{"model": "image classifier", "dataset": "simulated grey scan slices of phantoms with and without marks", "train_examples": 245000, "crop_scale_min": 1, "targets": ["side"], "norm": "none_scaled_ws", "activation": "hardswish", "depths": [4, 4, 4, 4], "kernel_size": 3, "avg_pool_shortcut": false, "init": "trunc_normal_002", "residual_init": "zero_last", "optimizer": "adamw", "lr": 0.0014, "batch_size": 128}
Rows from block 11 of a small image classifier, named by matrix and row number. Rows with one number belong to one channel. Each number is 200 + 20 x the weight over its row's rms, rounded and kept within 0 to 999. All counts start at 0.
After each channel's rows are labels from the 100 images, of 14976, where the channel reaches its highest value: "top examples" is what is common among them; "peak on" is the class under the peak. Only what is clearly more common there than usual is listed. The data: simulated grey scan slices of phantoms with and without marks. In brackets: how many of the 100, against the usual share in percent.
# convs0: first 3x3 conv (model.blocks.11.convs.0.weight, 144x144x3x3, standardized in use, each kernel summed), inputs 87-115
# convs1: second 3x3 conv (model.blocks.11.convs.1.weight, 144x144x3x3, standardized in use, transposed, each kernel summed), outputs 87-115

convs0.79,182,174,211,217,212,176,218,192,209,215,206,194,216,203,195,219,193,194,202,178,199,210,205,222,185,188,225,212,227
convs1.79,168,175,229,188,167,231,185,192,172,192,193,188,230,190,205,200,238,219,189,203,172,202,217,207,174,202,169,229,183
top examples: dark spot (46 vs 16.6)
peak on: organ (45 vs 16.9)

convs0.46,197,192,222,225,213,165,202,197,205,214,212,211,223,200,200,213,207,196,199,180,200,219,201,204,179,196,224,211,216
convs1.46,185,204,209,180,166,226,203,176,166,216,185,207,227,207,218,182,230,219,197,213,161,202,223,207,168,194,170,227,186
top examples: bright spot (40 vs 16.4)
peak on: organ (41 vs 16.9)

convs0.90,190,184,218,217,206,171,218,192,180,212,202,210,203,201,215,210,210,188,192,172,190,188,193,219,172,176,213,220,208
convs1.90,183,180,221,189,166,235,194,180,174,171,182,190,229,190,197,202,232,209,194,202,170,204,197,207,168,207,168,229,173
top examples: side: right half (69 vs 41.6); ring (37 vs 17)
peak on: organ (55 vs 16.9)

convs0.68,205,193,210,234,204,186,211,218,195,211,213,204,211,208,197,243,204,194,194,170,201,221,200,211,204,221,207,210,212
convs1.68,189,197,226,184,170,216,179,216,168,203,183,211,229,216,204,189,197,222,209,230,168,201,209,211,172,198,171,213,193
top examples: ring (39 vs 17)
peak on: organ (55 vs 16.9)

convs0.116,216,216,194,200,215,228,184,188,223,207,219,222,206,197,209,210,196,242,222,215,221,201,204,180,229,222,213,196,190
convs1.116,222,227,182,223,225,172,213,217,229,209,216,177,177,198,191,198,175,172,195,166,223,198,191,186,229,191,224,164,225
top examples: side: right half (68 vs 41.6); chest (56 vs 24.9)
peak on: organ (49 vs 16.9)

convs0.33,203,190,209,232,197,180,205,200,180,210,199,202,211,206,199,205,197,203,192,179,193,203,192,216,177,177,207,226,208
convs1.33,200,204,205,192,173,228,203,181,170,177,172,210,233,204,216,206,232,205,188,182,163,218,204,201,170,208,173,220,183
top examples: ring (39 vs 17)
peak on: organ (52 vs 16.9)

convs0.101,217,191,209,213,236,214,208,203,229,188,225,221,240,230,218,198,215,222,214,201,234,168,209,177,198,189,239,223,173
convs1.101,173,171,222,179,199,199,172,205,201,214,231,180,216,214,207,234,181,230,232,209,204,166,180,184,192,208,186,166,179
top examples: bright spot (77 vs 16.4)
peak on: organ (37 vs 16.9)

convs0.129,226,191,235,217,204,205,227,168,207,174,240,201,201,232,196,180,198,208,224,200,202,204,225,179,210,189,192,208,217
convs1.129,181,194,242,179,180,205,172,213,184,205,226,183,224,205,200,208,192,238,200,245,194,168,211,187,184,186,179,202,176
top examples: bright spot (57 vs 16.4); chest (51 vs 24.9)
peak on: lung or cavity (30 vs 6.4)

convs0.106,209,219,205,186,212,228,180,193,235,204,224,227,213,211,215,213,187,231,229,218,222,180,213,176,226,228,216,206,170
convs1.106,211,226,187,207,227,173,208,220,225,230,215,228,182,217,189,188,169,176,198,158,222,186,200,183,226,192,222,162,228
top examples: side: right half (73 vs 41.6)
peak on: organ (51 vs 16.9)

convs0.45,203,188,209,219,223,159,208,187,212,209,219,214,224,204,204,217,210,212,201,180,212,207,202,186,188,186,226,208,209
convs1.45,186,188,220,194,172,231,183,176,172,211,197,213,230,208,216,224,227,207,199,210,162,224,189,217,173,229,172,210,194
top examples: side: right half (67 vs 41.6); dark spot (39 vs 16.6)
peak on: organ (52 vs 16.9)

convs0.61,199,180,231,195,195,186,227,175,212,188,210,201,222,226,167,225,198,191,198,199,187,203,222,202,169,213,219,199,208
convs1.61,164,164,229,178,187,225,181,191,187,217,233,180,223,184,211,221,218,222,173,202,192,170,194,201,178,203,179,213,190
top examples: dark spot (67 vs 16.6); limb (53 vs 24.4)
peak on: organ (54 vs 16.9)

convs0.40,212,217,205,188,201,225,191,190,230,214,230,224,203,204,209,204,184,238,222,219,216,204,217,195,215,215,209,209,178
convs1.40,211,224,186,209,229,173,216,214,226,223,216,196,178,202,192,195,175,177,192,173,223,192,202,186,229,189,226,168,226
top examples: side: right half (72 vs 41.6); bright spot (36 vs 16.4)
peak on: organ (51 vs 16.9)

convs0.15,195,218,207,166,198,236,178,217,226,206,224,219,218,204,208,199,183,224,227,211,223,195,212,201,208,219,212,225,158
convs1.15,205,219,183,188,230,169,224,221,230,212,215,187,176,205,188,195,177,181,188,179,228,187,186,178,228,200,225,171,214
top examples: side: right half (83 vs 41.6); bright spot (56 vs 16.4); head (52 vs 25.4)
peak on: organ (54 vs 16.9); lung or cavity (29 vs 6.4)

convs0.9,194,187,217,230,194,156,216,191,200,204,204,204,217,196,205,239,197,206,188,180,185,213,178,209,187,209,209,221,216
convs1.9,185,192,220,195,171,225,189,187,169,214,184,189,232,198,226,204,224,220,197,206,167,193,223,214,166,195,171,222,190
top examples: dark spot (44 vs 16.6)
peak on: organ (54 vs 16.9)